python train.py --model="image captioner" --dataset="rendered scenes of toy objects such as cars, trees, mugs and chairs" --train_examples=195000 --image_size=64 --crop_scale_min=0.8 --horizontal_flip=false --tokenizer="word" --vocab_size=62 --encoder_arch="poolformer" --encoder_norm="rmsnorm" --encoder_norm_position="pre" --encoder_activation="gelu" --encoder_mlp_ratio=3 --encoder_layer_scale_init=0.1 --encoder_parallel_block=false --encoder_inner_norm=false --encoder_patch_size=[4, 4] --encoder_conv_stem=true --encoder_depths=[2, 4, 2] --encoder_widths=[48, 96, 192] --fusion="prefix" --decoder_width=384 --decoder_layers=8 --decoder_norm="layernorm_no_bias" --decoder_norm_position="pre" --decoder_activation="relu" --decoder_mlp_ratio=2 --decoder_head_dim=16 --decoder_fused_qkv=true --decoder_bias="none" --decoder_qk_norm=false --decoder_parallel_block=false --decoder_inner_norm=false --decoder_drop_path=0.15 --decoder_positions="learned" --decoder_prefix_bidirectional=false --decoder_connector="linear" --decoder_tie_embeddings=false --init="orthogonal" --residual_init="zero_last" --optimizer="adamw" --lr=0.00077 --beta1=0.9 --beta2=0.999 --eps=1e-10 --steps=26400 --batch_size=256 --epochs=34.7 --lr_schedule="cosine" --final_lr_fraction=0 --warmup_steps=520 --weight_decay=0.2
Rows from block 5 of the text decoder of a small image captioner, named by matrix and row number. Rows with one number belong to one neuron. Each number is 128 + 24 x the weight over its row's rms, rounded and kept within 0 to 255. All counts start at 0.
Before each neuron's rows are labels from the 100 texts, of 14848, where the neuron reaches its highest value: "fires on" is the input token at the peak. Only what is clearly more common there than usual is listed. The data: rendered scenes of toy objects such as cars, trees, mugs and chairs.
# fc1: MLP up (decoder.blocks.5.mlp.fc1.weight, 768x384), inputs 77-153
# fc2: MLP down (decoder.blocks.5.mlp.fc2.weight, 384x768, transposed), outputs 77-153

fires on: "and"; "brown"; "the"; "purple"
fc1.251 [125  72 113 142  95 121 123 146 124 124 152 124 152 126 117 155 152 142 131 114 123 121 129 132 142 134 113 130 160 124 100 127  78 166 101  92 133 165 110 116  91 116 111 162 144 143 112 122 150 123 107 112 143 108 103 121 150 139 110 146  70 150 112 127 166  87 118  85 114 144 168 128 140 137 150 134 140]
fc2.251 [111 148 160  91 116 142  97 113 168 150 138  86  86 164 121  99 127 137 111 130 174 158 144 121 164 166 156 113 116 105 121 136 129 126 137 155 153 104 100 146 142 129 144 110 139 138 136  67  75 148 142 157 140 109 126 133 125 121  96 143 159 118  58 167 133 136 123 147 116 125 126  66 149 115 105 109 121]

fires on: "and"; "<end>"; "of"
fc1.558 [115 117 101 144 116 104 195 155 134 135 133  85 149 149 134 131 144 129 133 133 125 188 159 123  94 165 143 131 142 163  87  53 114 157 134 116 125 115 152 129 102 153 143 126 209 134 114 122 130 138 132 143 116 121 126 136 137 125  85 148 155 150 147 100 129 152  97 155  77 138 146 128 124  81 140 101 161]
fc2.558 [168 108  69 113 153 185 138 116 160  77 111 164 162 123 117 105 145 186 172  90 180 110 136 114  83 139 100 113 171 143  75 118 120 145 108 110 156 137 119 143  81 172 166 124 148 144 141  96  88  77 125 114 110  80 151 147 129 137  79 110 141 126 116 116 159 127  96 125  65  87 138 114  77 139 124 139 114]

fires on: "and"; "white"; "grey"; ","
fc1.272 [110 128 113 131 122 116 148 134 125 145 111 113 168 133 118 173 172 117 175 113 103 203 122 140 125 140 133 147 126 125  84 173 125 132 102 116  89 109  95 136 137 137 113  92 135 132  91 135 115 140 128 120  97 155 171 157 163  56  94 120 130 132 152 173 111 143 129 143 110 154 146 121 169 107 118 161 108]
fc2.272 [112 144 130 139 166 108 141 115 152  70 133 123 145 156 162 133 144 150 122 119  95 114 109 112 145 132  90 117 125 125 119 130 145 144 129 157 103 123 124  49 134 150 135  71 139 146 127 136 120 138  86 163 116 176  77 129 140 120 103 151 151  95 160  97 109 114 112 132 141 153  80 120  78 135  52 121 157]

fires on: "barrel"; "ladder"
fc1.263 [114 131  98 145 126 120 131 156 141 143 131 130 129 168 120 163 102 113 100 136 128 140 119 159 161 159 150 154 113 165  67 108 153  90  94  83 140 112 148 154 134 149 110  97 139 126 148 138  93 130 130 111 159 107 199 150 145  90 103 104 133 169 131 145 124  87 139 126  99 121 124 113 139 127 115 148 141]
fc2.263 [131 118  99 176 131 101 103 151 121 165 121 107 103  91 168 129 100 146 118 110 166 155 111 148 102 151 148 160 109 117 131 119 174 149 122  90  89 158 156 149 136 136 129 164 119 133 120 146 157 112 100  91 175 144 135  95  99 152 121 133  95 154  94 149 161 100 156 114 130 130 143 148 117 152 173 105 110]

fires on: "<end>"
fc1.339 [148 121  96 126 143 127 147  79 106 137 135 144 150 127  85 125 124 121 140 174 122 127 115 114 104 164 118 130 144  92 106 122 172  91  86  92 175 139 145 155 109 145  90 167 158 114  92 105 124 146 115 141 149 118 115  87 143 151  94 141 130 162 137  91  98 107  92 130  81 158 147 157 114 108 180 122 134]
fc2.339 [117 153  69  89 137  72 152  83 128 137 179 138 104  98  96 135 112 149 110 131 132 157 164 142 132  78 112 122 137 117  90  99 139 147 119 127 149 123 190 119 142 148 139 141 127 128 152 144 124  85 130 132 130 113 141  89 115 143 146 125 132 140 115 129 115 143 112 110 144 112 114 158 156 120 156 143 161]

fires on: ","; "and"
fc1.269 [170 123 142 150  47 127 172 135 127 133 101 130 130 128 135 154 149 141 175 150 149 131 161 130  89 122 144 180 154 146  73  99 200 140 136 122 134 115 122 148 121 147 158  96 140  71 106 132  89 200 164 142 154 106 142 129 147 146 103 128 149 150 142 146 135 119 161 114 113  83 106 144 143 103 149 160 117]
fc2.269 [143  84 112 142 131 121 124 157  99 128 143 143 116  82  87 152 110 111 139 141 124 109 116 142 153 128 131 125  98 159 118  90 130 124 125 126 144 134 127 133  81 145 121 104 149 190  97 100 150 135 152 123 129  96 146  86 138 136 116 110 156 157 136 177 159 130 118  95 111  94 111 129 140 114 110 127 123]

fires on: "yellow"; "blue"; "orange"; "green"
fc1.599 [ 99 151 126 191 126 121 136 156 155 157 118 139 132 189 151 146 189 157 132 107 104 134 110 151 130 147 113 122 151 100 112 126 130 134 115 116 116 134 118 178 103 130 134 149 165 140  96 115 125 129 124 144 125 123 152 117 111 132 102 134 121 112 157 130 127 103 165 124 100 146 143 154 135 103 144 130 107]
fc2.599 [124 132  96 142 158 137 128 151 129 160 121 115 104 115 126 168 144  93  78 138  98 162 130 119 100  77 117 165 137 138 155 137 124 130 136 125 111 123 125 129 149 101 114 139 149 113 110 117 145 136  91 114 110 114 131 133 130 152 144 145  84 137  70 124  60 129 154 171 122 178 118  81 178 112 105 135 117]

fires on: "purple"; "brown"; "pink"; "red"
fc1.556 [159  87 124 129 109  83 118 140 103 127 129 131 131 142 122 145 108 129 146  96 154 155 138 140 114 110 117 191 140 160 115 134 152 142 121  73  72 122 105 159 136 135 175 113 162 111 125 159 130 151 153 148 144 119 135 115 154 158 114 143 151 118 104 149 104 181 157 117 130 112 163 121 147 132 115 138 107]
fc2.556 [118 140 158 109 106 142 131 140 151 101 147 107 154 122  95 161 145 158 109 163  84 168 125 124 133  96 130 105 124 129 127 123  90 137 122 143 108 129 121  61 126 114 114  86 108 130 112 109 157 123 140 133 146 135 151 147  89 122  57 144 121  46 160 110 122 171 152 146 162 163  80 151 146 144 101 138 153]

fires on: "yellow"; "pink"; "red"; "teal"
fc1.282 [165 146  74 161  98 140 142 121 102 105 126 161 124 161 130 141 142 181 127 116 106 147 133 116 118 143 158  94 109  88  91 175 122 134 138  94 143 140 144 140 130 145 107 147 121 139 153 108  87 121 179 107 119 107 119 110 144 115 117 125 134 130 147 116 142 142 118 140  77 153 150  95 123  98  87 130 138]
fc2.282 [120 144 137 102 106 118 119 111  82 114 159 145 113 125  89 143 114 101 143 114 152 108 134  84 121 122 135 132 102 112 138 139 137 137 161 151 127 117 103 146 155  90 125 164 120 158 152 108 128  72 155 156 152 118 156 150 155  91 140 115 179 121 109 134 103 144 116  99 113 101 147  94 141  96  93 133 141]

fires on: "<end>"
fc1.586 [169 133 110 116 128 139 142 118  99 154 116 102 136 129 163 150 115 113 178 126 155 157 169 113 120 169  96 106 172 125 106 158 168 140 103  98 152 132 116 144 125 149 144  86 167  82  76 117 139 168 172 129 138 140 180  97 109 110  93  90 123 102 131 154 126 129  94  69  86 122 109 150 124 127 134 170 127]
fc2.586 [121 151 111 148 160 137 116 117 125 152 154 150 140 119 109 124  93 160 106 140 148 124 126 125 132 140  69 122 143 131  63 112 136 120  97  76 153 112 152 105 116 108 133 149 129 120 141 140 143  98 129 123 152 106 109 137 147 106  97 150 143  99 156 109 134  98 123 101  62 100 123 111 124  96 132 122 104]

fires on: "teal"; "blue"; "black"; "purple"
fc1.144 [155 172 126 132 136 111 165 139 115 127 143 104 145 132 173 122  92 110 154 147 123 161 111 120 108 138 133 104 131 128 122 111 130 146  76 120 101 127 134 149 147 125 183 162 137 157 106 161 131 118 148 108 127  82 147 164 145 125 101 143 152 135 115  79 135 112 115 142 116 136 180 106 137 140 113 110 128]
fc2.144 [153 135  94 152 179 143 110 116 119 106 145 120 112 136 120 129 117 119 120 148  93 105 154 173 114  95  97 132 134 116 110 109  75 130 115 110 157 142 165 129  83 118 138 142 152 114 129 149 120  86 123 126  92  85 123 138 104 116 101 153 168 144 107 117 132 162 146 107 113 119 120 122 133 114 172 131 155]

fires on: "teal"; "white"; "red"; "yellow"
fc1.119 [ 98 134 104 148 144 151 131 123 114 155 131  86 125 148 162 114 140 140 109 167 117 125 116 131 112 152 142 142 118 150 106  70 140 149  98 127 138 112 118 140 112 101 168 135 138 116  67 150 125 139 122 115 137 113 136 136 131 130 100 121 137 147 154  82 140  60 158 138 109 122 146 145 115 147 194  82 131]
fc2.119 [153 106 121 131 119 130 142 126 151 142 157 115 174 159 132 152 139  94 121 146  81  95 147  92 151 134 131 153 123 120 160 119 125 150 126 130  57  86 125  72 200 135 137  88 137 133 143 160 159 113 129 120 177 188 127 117 144 145  83 149 131  96  91 102  84 132 138 119 157 154 128 137  80 172 164 110 144]

fires on: "and"; ","
fc1.507 [142 146 120 144 123 128 161 188 110 168 130  94 142 122  97 167 126 150 132 133 113 199  99 172  80 165 124 129 105 169 100  94 122 102 115  97 103  98 128 133 138 144 114 105 145 138 108 127 123 124 100 163 126 146 124  94 125 128 120 121  88  98 187 125 102 142 149 132 120 186 167 111 150 113 159 126 162]
fc2.507 [123 157  68 119 148 110 126  68 146  59 106 152 112 141 116 131 140 168 131  96 167 108 146 121  70  66 112  88 138 157  87 124 144 129 131 125 138 111 149 159 132 132 171 156 136 154 147 160 101 123 127 109 113 108 145 158 102 128 114 135 149 108  97 115 135 126 161  99  62 102 124 130 116 145 131 135 119]

fires on: "black"; "arch"; "house"
fc1.49 [199 136 156 138 120 132 144 121 133 119 152 140 132 125 116 109 121  96 120 151 176 149 135 122 127 161 120 163 150 117 103 105 114 126 115  93 149 146  98 154 119 153 109 144 138  85 126 165 127 102 105 170 131 111 134 153 114 117  94  87 118 134  84 164 110 120  90 105  96 147 147 117 114  99 170 170  87]
fc2.49 [102 101 139 127 144 118 125 154 103 160 113 131 133 118 111 122 132 113 110 131 165 151 108  97  92 148 106  70 119 135 120 114 149  67  98 142 119 133  87 141 124 122 116 131 121 135 138  62 179 164  93 116 109  96 182 138 132 166 114 147  96 132 135 118 122 124 116 149 121 139 132 176 132 115 117 148  87]

fires on: "and"; ","
fc1.652 [160 100 135 163  98 132 156 115 140 116 123 108 162 163 136 132 170 149 138 117 158 137 120  89  81 108 183 153 128 129  65 133 115 114 131  90 101  64  92 144 163 151 139  96 142 136  81 100  99 189 112 139 153 138 129 115 172  89  99 140 105 156 126 128 166 132 119 175  92 126 149 118 172 144 150 140 142]
fc2.652 [140 168 103 145 136 131 130  89 143 114 132 110 108 137 100 107 155 137 179 127 134  84 113 133 127 128 146 146  93 121 123 156 180 109 146 113 134 119 137 122 101 146 121 154 115 148 126 155 131 118 152  99 103 129 141 144 139 104  86 164 226 144 133 159 145 210 148 105 162 106 135 124  87 151 139  87  87]

fires on: "a"; "blotchy"
fc1.104 [105 106 143 187 149 109 147 150 124 105 109 146 117 135 107 123 149 137 127  94 136 181  99 108 121 164 131 104  98 158  98 142 148 101 113  78 110  95 144 153 141 133 158 117 165 180 168 136 127 147 130 172 141 151 186 108 126  91 116 148 107 116 139 118 102 138 153 123 108 113 158  85 140  97 122 125 125]
fc2.104 [ 88 102 131  94 124 177  80 114 125 160 102 114 144 158 144 122  71  88 112 110 131 114 156 168 141 125 124 129 102 113 146 123 132 168 109 146 126 126 179 161 168 128 130  98 127 103 141 123 121 108 133  83 188 112 145 127 107 132 109 145 124 122 110 113 129  97 147  99 128 117 120 149 144 132 107 135 120]

fires on: "yellow"; "red"; "orange"; "green"
fc1.465 [104 172 120 120  97 123 136 117 113 159 154 165 138 134 114 139 120 165  79 147 153 118 118 156 101 132 130 107 127 141 108  90 100 160 122 116 158 185 139 170 113 138 143 156 156 109 141 123 129 151 152 141 155 118 140  61 129 160 111 118 103 118 114  98 135 103 168 101  90  88 164 114  79 123 143  84 128]
fc2.465 [109  97 151 179 127  66 128 139 100 117 116 147 126 157 108 127 151  70 154 142 106 132 109 110 207 168 143 137 137 159 125 141 133 146 126 162  90 115 100 144  95 124 135  86 136 124  89 110 123 155 116 131 148 151 114 103 147 113 130 173 100 124 106 118  84  94 121 150 188 108 156  96 159 169  82 138 101]

fires on: "and"; "of"
fc1.194 [176 142 107 108 147 117 146 155 152  99 157 125 175 114 107 145 124 180 106 121 134 163 107 116  94 163 125 124 162 120  81 119  67 132  76  71 112 121 126 133 151 138 141 160 154 128 114 115 133 136 141 152 110 108 144 143 119 147 101 134 145 109 134 125 137 141 130 118 117 110 137 135 130 104 147 107 160]
fc2.194 [110 178 106 125 138 136 163 125 145  74 152 142  99 127 142 129 148 126  96 133 149 129 149 117 123 104  93 123 133 136  89 109 122 126 107 113 159 131  99 124 154 121 155 145 187 126 142 114 114 127 154 125 105 106 152 164 132 110  87 150 161  65 135 129 106 116 136 145  82 102 105  82  91 113 127 145 139]

fires on: "yellow"; "pink"; "blue"; "purple"
fc1.147 [139 125  75 128  72 141 112 180  73 126 122 138 150  99 117 176 137 127 112 144 148 135 112  98 106 127 107  97 104 134 135 152 119 138 137 126 123 131  92 137 139 102 124 150 146 117 141  84 149 130 153  93 129 162 167 119 117 113  96 164  90 117  86 109 126 128 109 140  96 124 154 118 123 181 132 122 151]
fc2.147 [126 155 162 153 113  90 103 139 125 154  78 115 161 120 101 133 127 120 178 124 106 134 109 143  68 169 137 134 116 110 126 146 168 101 159 131  75 168 122 139 126  94 118 138  97 132 124 119  95 115 118 127 101 145 151 114 132 122 114 127 157 138 144 175 124 122 104 128  96 147 127  98 158 113 127 104 139]

fires on: "purple"; "red"
fc1.406 [132  87 115 128 128 154 158 127 149 169 134 136 158 129 137 150 187 140 137 151 114  98 149 180 138 115 164 144 137 126 106 111 132 137  90  95 124  98 117 138 125 160 164 110 159 101 125 150 140 162 146 116 132 117 144 180 105  86  82 120 135 121 132 161 128 110 120  68 118 113 136 164 109 124 134 139 169]
fc2.406 [153 130 147 164 129 112 208 144 133 111  97 136 145 132 142 111 157  93 138 124 116 143 130 109 147 124  91 107  99 166 105  93 177 112  91 136 103  97 126  99 116  94  96 133 127 112 142 154 137 138 135 129 158 111 138 149 121 116 117 167 137 111 115 124 150 142 133 149 112 165 114 145 153 151 127 150 135]

fires on: "teal"; "grey"; "green"; "pink"
fc1.760 [115 153 104  76 116 106 145 115 156 136 182 117 152 140 134 143 138 111 143 143  94 151 112 108 124 130 145  99 161 135 109 126 142 129 108 129 139 109 100 134  97 147 135 154 138 127 123 137  87 189 134 123 107 151 142 113 138 104  48 147 131 161 122 129 108 126 109  92 123 152 145  91 146 110 129 108 114]
fc2.760 [110 125 143 143 128 121 128 149 105  95  81 147 114 131 128 111 105  98 155 103 181 118 124 109 150 120 109  84 105 162 123 125 132 125 175  97 157 168 115 128 130 114 122 171 141 152 130 123 127 102 110 147 119 146 106 109 137 168 147 128 112 171  91 153 108  93 108 145 159  92 148 103  70 117 174  99 127]

fires on: "teal"; "green"; "red"
fc1.149 [170 186  93 129 118 138 132 115 160  97 136  64 173 105  80 139 151 118 128  97 117 164 164 122 131 142 152 164 151 135  88 113 133 122 130 117 101 156  93 129 137 154 127 122 118 117 111 117 142 124  98 106 142 140 130 162 132 137  98 123 113 148 124 180 164 108 128  97 102 164 107 127 125 111 100 155 132]
fc2.149 [ 74 131 161 142 126 124 126 124 124 149 129  93 186 169 112  76 123 115 117 120 104 160 117 114 135 148 134  94 101 175 116  99 117 139 145 121 128 127 122  84 116 116 109  86 152 136 123  94 114 112  89 142 156 135 119 129 148 138 121 150 157 116 109 132 100 119 143 143 162 127 112 124 111 135 166  82 172]

fires on: ","
fc1.298 [144 114 148 187  92 133 111 114  83 142 143 123 141 126 173 119 155 145 137  99 106 160 134 130  94 137 138 113 147 127  80 116 155 128 113  90 122 130  94 141 115 133 150  91 148 112 107 130 113 139 110 166 156 148 111 110 136 142 124 130 137 111 166 119 112  80 131 124 133 210 119 124 127 120 138 119 100]
fc2.298 [148 145 123 133 165 136 133 154 155 113  79 140 147 143 157  89 115 110 138 127 122 123 124 150 171 133 120 139 131 120 108 167 141 158 114 117 146 110 142 111  94 164 112 152 109 145 144 127 104  60  96 115 102 136 157 150 197 129 157 130 152 211 139 122 126 127 168 142 140 171 115 105  92 182 133  91  93]

fires on: "purple"; "grey"; "pink"
fc1.617 [115 140  75 153 132 170  98 152 131 130 150 115 126 116 169 148 129 148 117 109 134 108 157 126 107 152 117 102 150 111 104 139 132  96 154 137 140 139  98 156 126 129 151 158 124  95 150 105 120 136 117 161 109 131 114 113 128  97  89 128 129 140 185 183 125  97  94 109  91 128 146  83 128 114 126 123 105]
fc2.617 [128  80 145 138 110 130 134 115 111  93  88 137 157 151 100 124 127 120 128  97 131 138 146  93 132 141 122 114 134 145 127 162 152 158 116 105 140 104 134 131 152 153 175 136 163 125 117 121 140 183 111 126 139 165 105 130 138 100 118 153 101 106 106 127 113  99 140 128 148 144 124 135 108 129 116 178 101]

fires on: "a"
fc1.398 [122 167 120 167 116 121 120 117 103 134 116 139 141 163 144 115 169 149 147 146 139 150 120 137 118 110  85 144 131 178 110 147 129 105 125  85 118 132 114 147  92 139 171 114 145 131 125 143 111 128 132 111 163  79 132 131 142 101 102 138 127  73 130 111 112 117 170 123 120 135 115 127 113  94 148 134  94]
fc2.398 [148 140 159 139 162 118 104 112 171 114 111 134 108 131  90  78 115 146 160  99 142 129 122 100 129 121 128 123 136 136 115 125 126  95 162 124 138 145 135 128  93 138 133 151 131 185 161 145 120  98 125 152  92 140 117 178 119 141 125  87 193  88 111 100  99 185 151 127 117 104 118 108 106 103 135 130 113]

fires on: ","; "and"
fc1.680 [144 154 133 114 110 136 161 137 141 133 150 136 140 119 117 140 138 172 166 102 139 139  94 104 106 124 154 110 139 136  92 131 153 151 136 118 136  75 141 151 144 182 166 133 167 115 114 186 111 151 160  89 153  98 170 149 141 150 109 149 132 153 164 123 130 116 144 115 109 111 136  96 140 116 173 118 129]
fc2.680 [134 108 128 171 152 110 103 144 181  65 137 122  61 137 114 113 194 116 159 142 106 105 120 126 137 140 133 136 155 109 119 141  90 111 128 103  87 153 134 109  84 143 125 151 110 159 162 100 101  89 103 152  76 141  94 136 150 111 136 100 169 166 145 143 139 149 108 143 106 106 139  80 140 126 167 113 162]

fires on: "black"; "green"; "yellow"
fc1.97 [139  90  96 139 120 160 139 138 166 100 157 137 116 148 135 121 118 132 106 109 118 181 171 137 126 174 134 121 153 133  88 130 142 148 143 120 153  95  81 162 128 153 186 120 163 129 158 117  81 146 140 138 120 116 109 130  87 139  89 138  99 146 137 158 160 107 137 111 104  94 143 111 119  90 123 118 144]
fc2.97 [110 130 142 119 115 177 109 118 158 138 181 168  76 132 141 122 129 124  92 153  64 142 101 146 159 121 152 114 120 120 147 130 172 117 166 126 166  80 134 165 171 124 128 132 108 123 133 123 165 156 107  82 146 142 132 111  96 137 162 136 107 109 121 153  99 144 137 153 181 128 115 108 158 140 109  98 128]

fires on: "yellow"; "purple"; "orange"; "blue"
fc1.211 [136 122 118 111 118 139 137 143 115 100 168 154 129 137 149 133 140 143 125 137 178 139  98 168 149  84 132 124 168 173 109 145 154 103 146  73 115 121 138 149 122 132 155 127 159 100  95  96 138 144 142 149 122 103 144 106 120 129  88  99 107 134 102 134 152 132 132 161 123 121 155  93 163 146 124 130 112]
fc2.211 [109 142 147 116 122 123 154 135  68 153 148 123 132 126 113 145 156  89 128 158 148 109 145 103  94 145 171 135  72 152 107 127 134 135 124 110 165 106  94  97 144 104  96 167 123  83  86 115 138 160 178 109 144 105 127 104 163 135  55 126  63 132 130 154 131 117  78 123 120 116 162 140 120 148 132 124  83]

fires on: "a"; "matte"; "glossy"
fc1.12 [100 150 129  86 125  83 128 118 135 135  94 112 127 209 160 113 121 112 141  90 155 175 117 115 120 156 125 117 177 164 102 153 103  94 164 112 110 137 125 105 117 115 135 130 147 151 143 182 109 146 121 130 138 144 117 125 154 157 106 111 119 164 117 133 145  91 120 115  98 113 142 151 101  97  83 136 110]
fc2.12 [169 165 148 104 110 132 160 104 131  99 137 182  81 111 109 127 114 141 143 155 122  96 105 120 153 104  69 164 123 136 130  99 159 111 108 161 162 139 115 128 131 143 127  99 137 132 149 128  86 122 173 118 127 121 128 131 114 114 123 139 158 101 106 148 122 140 131  93 127 141  81 114 122 100 107 109 102]

fires on: "yellow"; "white"; "green"
fc1.48 [177 140 116 116 107 134 152 137  94 152 125 143 135 152 142 171 174 153 150 170 137 182 159 111 115 158 108  75 149 123 113 118 130  90 136 108 165 141 108 128 124 131 143 116 168 125 158  80 114 153 167  97 111 136 124 144 135 101 109 132 136 116 136 124 122 143 106 114 101 139 162 117 111 101 126 106 153]
fc2.48 [152 131 113 149 120 146 124 128 104 129 124 126 146 125 166  82 153 112 135 117 126 131 135 136 142 104 118 139 120 148  99 131 120 135 148 136 119 149 105 117  81 137 125 110 137 118 112 100 138 102 110 120 142 101 120 112 109  78  83 111 163 144  93 154 139 146 116 134 126 117  79 125 173 129  97  86 128]

fires on: "airplane"; "dog"; "table"; "dumbbell"
fc1.708 [151 148  92 135 128 133 129 145 143 130  96 119 146 124 121 146 141 147 132 127 109 151 143 109 109 188 105 118 131 152 101 117 115  88 126  89 143 140 130 128 100 116 132 138 165 119 155  96 147 139 118 174 118 125  95 174 122 124 106  96 123 105 172 142 132 147 142  92  92 130 120 124 143 111 131 138 194]
fc2.708 [135 113  67 107 154 118 131 131 139 160 104 151  98 148 155 127  89  99 128  88 120 128 123 163 111 134 109 106 146 162 136 154 126 108 127 166  96 138 153 171 142 105 168 124 148 134 148 156 102 177 141 139 147 125 162 122 128 125 170 171 155 109  84  85 130 118 174 118 128 111 131 154 153 129 116 129 102]

fires on: ","
fc1.572 [128 128 133 134 103 117 148 149 132 149 138 143 140 139  87 131 168 142 173 105 109 148  86 127 128 156 106 157 124 146 107 135 148 144  86  99  90  88 109 137 110 153 176 128 125 157  94 148 149 179 127 122 159 119 119 115 122 142  97 134  77 121 116 126 172  78 145 114 137 155 156 126 131 154 138 109  75]
fc2.572 [101 150 127 103 152 123 119  87 143 110 128 105  72 127 137  84 102 120 114 139 146 135 127 107 163 149 138 126 134 113 135 149 141 128 137 119 116 104 139  97 156 127 176 129 146 154 110 114 119 103 109 174 123 175 110 160 148  93 150  96 174  93  86 179  63 181 133 136 119 117 117  92 126 115 155  96 106]

fires on: ","
fc1.543 [130 105 103 190 146  87 171 144 104 146 166 107 150 188 140 132 162 111 135 155 129 143 120 119 129 141 108 143 145 144  97 143  97 131 101 118  80 107 112 142 148 146 123 120 152  93  75 124 128 137 126 161  96 135 114 118 117 124 114 159 126 125 151 101 130 162 126 132 107 101 173  72 118 154 136  94 103]
fc2.543 [181  94 141 122 131 128 156 114 117 148 109 149 119 107 127 171 167 128 154 115 152 141 122 139 104 141 104 161 123 149 113 120 138 134 102 157 128 149  71  98 100 119 122  87 178 116 142 113 114  65  98 136  90 123 116 124  98 144 183 137 213 137 138 129 150 122 108 153  82 137 152 100 126  81 157 116 152]

fires on: "<end>"
fc1.47 [126 148 145 142  84 123 142 119 105 138 140 167 139 139 118 128 146 167 167 100 117 161 126 140 107 186 151 131 148 119  99 131 159  97  98 111 104 121  95 138 187 127 142 102 149 114 150 107  83 162 166 109 163 122 150 133 159 131  97 125 112 120 184 147 117 106 115 165 110  90 163 136 178  99 155 130 183]
fc2.47 [137 110 100 140  92 131  96 178 105 116 136 118 139 134 145 111  83 132 137  90 139 169 136  94 119 163 150 130 124 113  56 136 118  71 112 129 143 113 163 106 154 130 134  94 107 115 187  94 108 163 123 106 144 159 173 124 153 124  58 105 105 127 136 121 158  67 129 105 113 131 151 122 145 120 123 141 132]

fires on: "yellow"; "and"; "blue"
fc1.643 [138 168  90 164 147 139 106 143 151 138 101 116 111 130 128 134 121 162 150 141 151 193  85 142 102 148 132  98 118 114 128 113 110 121 133 145 138 149 160 131  99 112 133 153 161 143  95 137 148 174 109 114 133 125 166  96 148 183 114  91  93 139 123 139 144 103 156 105 111 135 126 140 143 151 122 115 120]
fc2.643 [130 160 172 158 108  99 131 158  95 146 115 128  85 128 105 116 123 148  84 138 133 166 131 139 133 132 116 116 120 131  92 107 172  94  68 157 108 104 159 145 168  65 163 135 150 123 122 134  97 153 124 123 134 145 146 117 161 130 126 134 142 134 137 113  95 147 142 183  90 133 120 118 174 102 131 145 137]

fires on: "<end>"; "airplane"
fc1.21 [133 126 118 167 120 172 204 181 103 123 102 136 122 136 116 121 126 146 159 155  93 141 157 112 127 183 123 111 127 123  71  90 168 154 108 114 121 116 128 137 127 129 153 113 149 121 107 143 130 108 131 121 108 103 131 157 155 127  96 125  92 118 160 110 118 111 114 131  97 142 161 154 161 129 147 139 105]
fc2.21 [138 124 136 128 149  89 139 132 118 102  96 121 123 105 148 130 157 133 131 120 155 149 132 118 154 118 161  74 129 101 148 156 165  99 105 122 128 101 186 125 171 125 119 128 101 138 103 119 150 124 129 143 124 126 111 116 145 156 128  92 101 127 164 116 117  63 165 141 117 167 146 154 141 121  95 140 100]

fires on: "a"
fc1.125 [138 167 108 146 124  87 135 115 135 120 106 167 140 127 130 112 130 144 117 135 155 129 163 115 133 148 128 151 131 123  88 113 118 123 111 117 129 128 125 128 119 140 133 103 162 125 156 168 101 170 112 172 138 143 124 165 165  93  94 104 125 119 115 130 119 101 143 112 118 124 107 114 125 142 150 137 142]
fc2.125 [136 148 190 129  97 167 123 123 166 128 133 186 120 104 160 113 146 106 118 110 113 130 160 121 167 100  94 113 137 119 134 138 113 113  94 154 141 111 166 118 145  77 112 130 122 114 122 140 117  82 123 135 118 158 113 141 136 168 102 138 154  81 138 106  93 127 134 138 183 159 136 144 121 136 102 176  95]

fires on: "<end>"; "robot"
fc1.518 [153 130  94 150  97 159 157 188  95 152  97 112 132 155 129 155 151 195  80 120 153 140 144 132  87 101  93 122 125 119 106  98 116 112 138 123 125  95 141 147 112 158 186  98 154 126 123 140 125 139 128 110 101 123 109 114 129 133 104  98 139 112 149 123 129 140 138  94 109 110 105 142 111 130 125 121 123]
fc2.518 [160 112 114 116 130 150 166 136 133 101 175 152 159 128 128 147 133 122 115 112 111 151 126 105 140 111  79 125 118  86  87 145 167 127 113 134 125 104 130 112 142 108 135 117 150 152 146 121 153 138 146 142  97 160 132 131 147 139  79 172 151  97 113 145 117 150 122 117 134 169 141 110 110 137 109 161  89]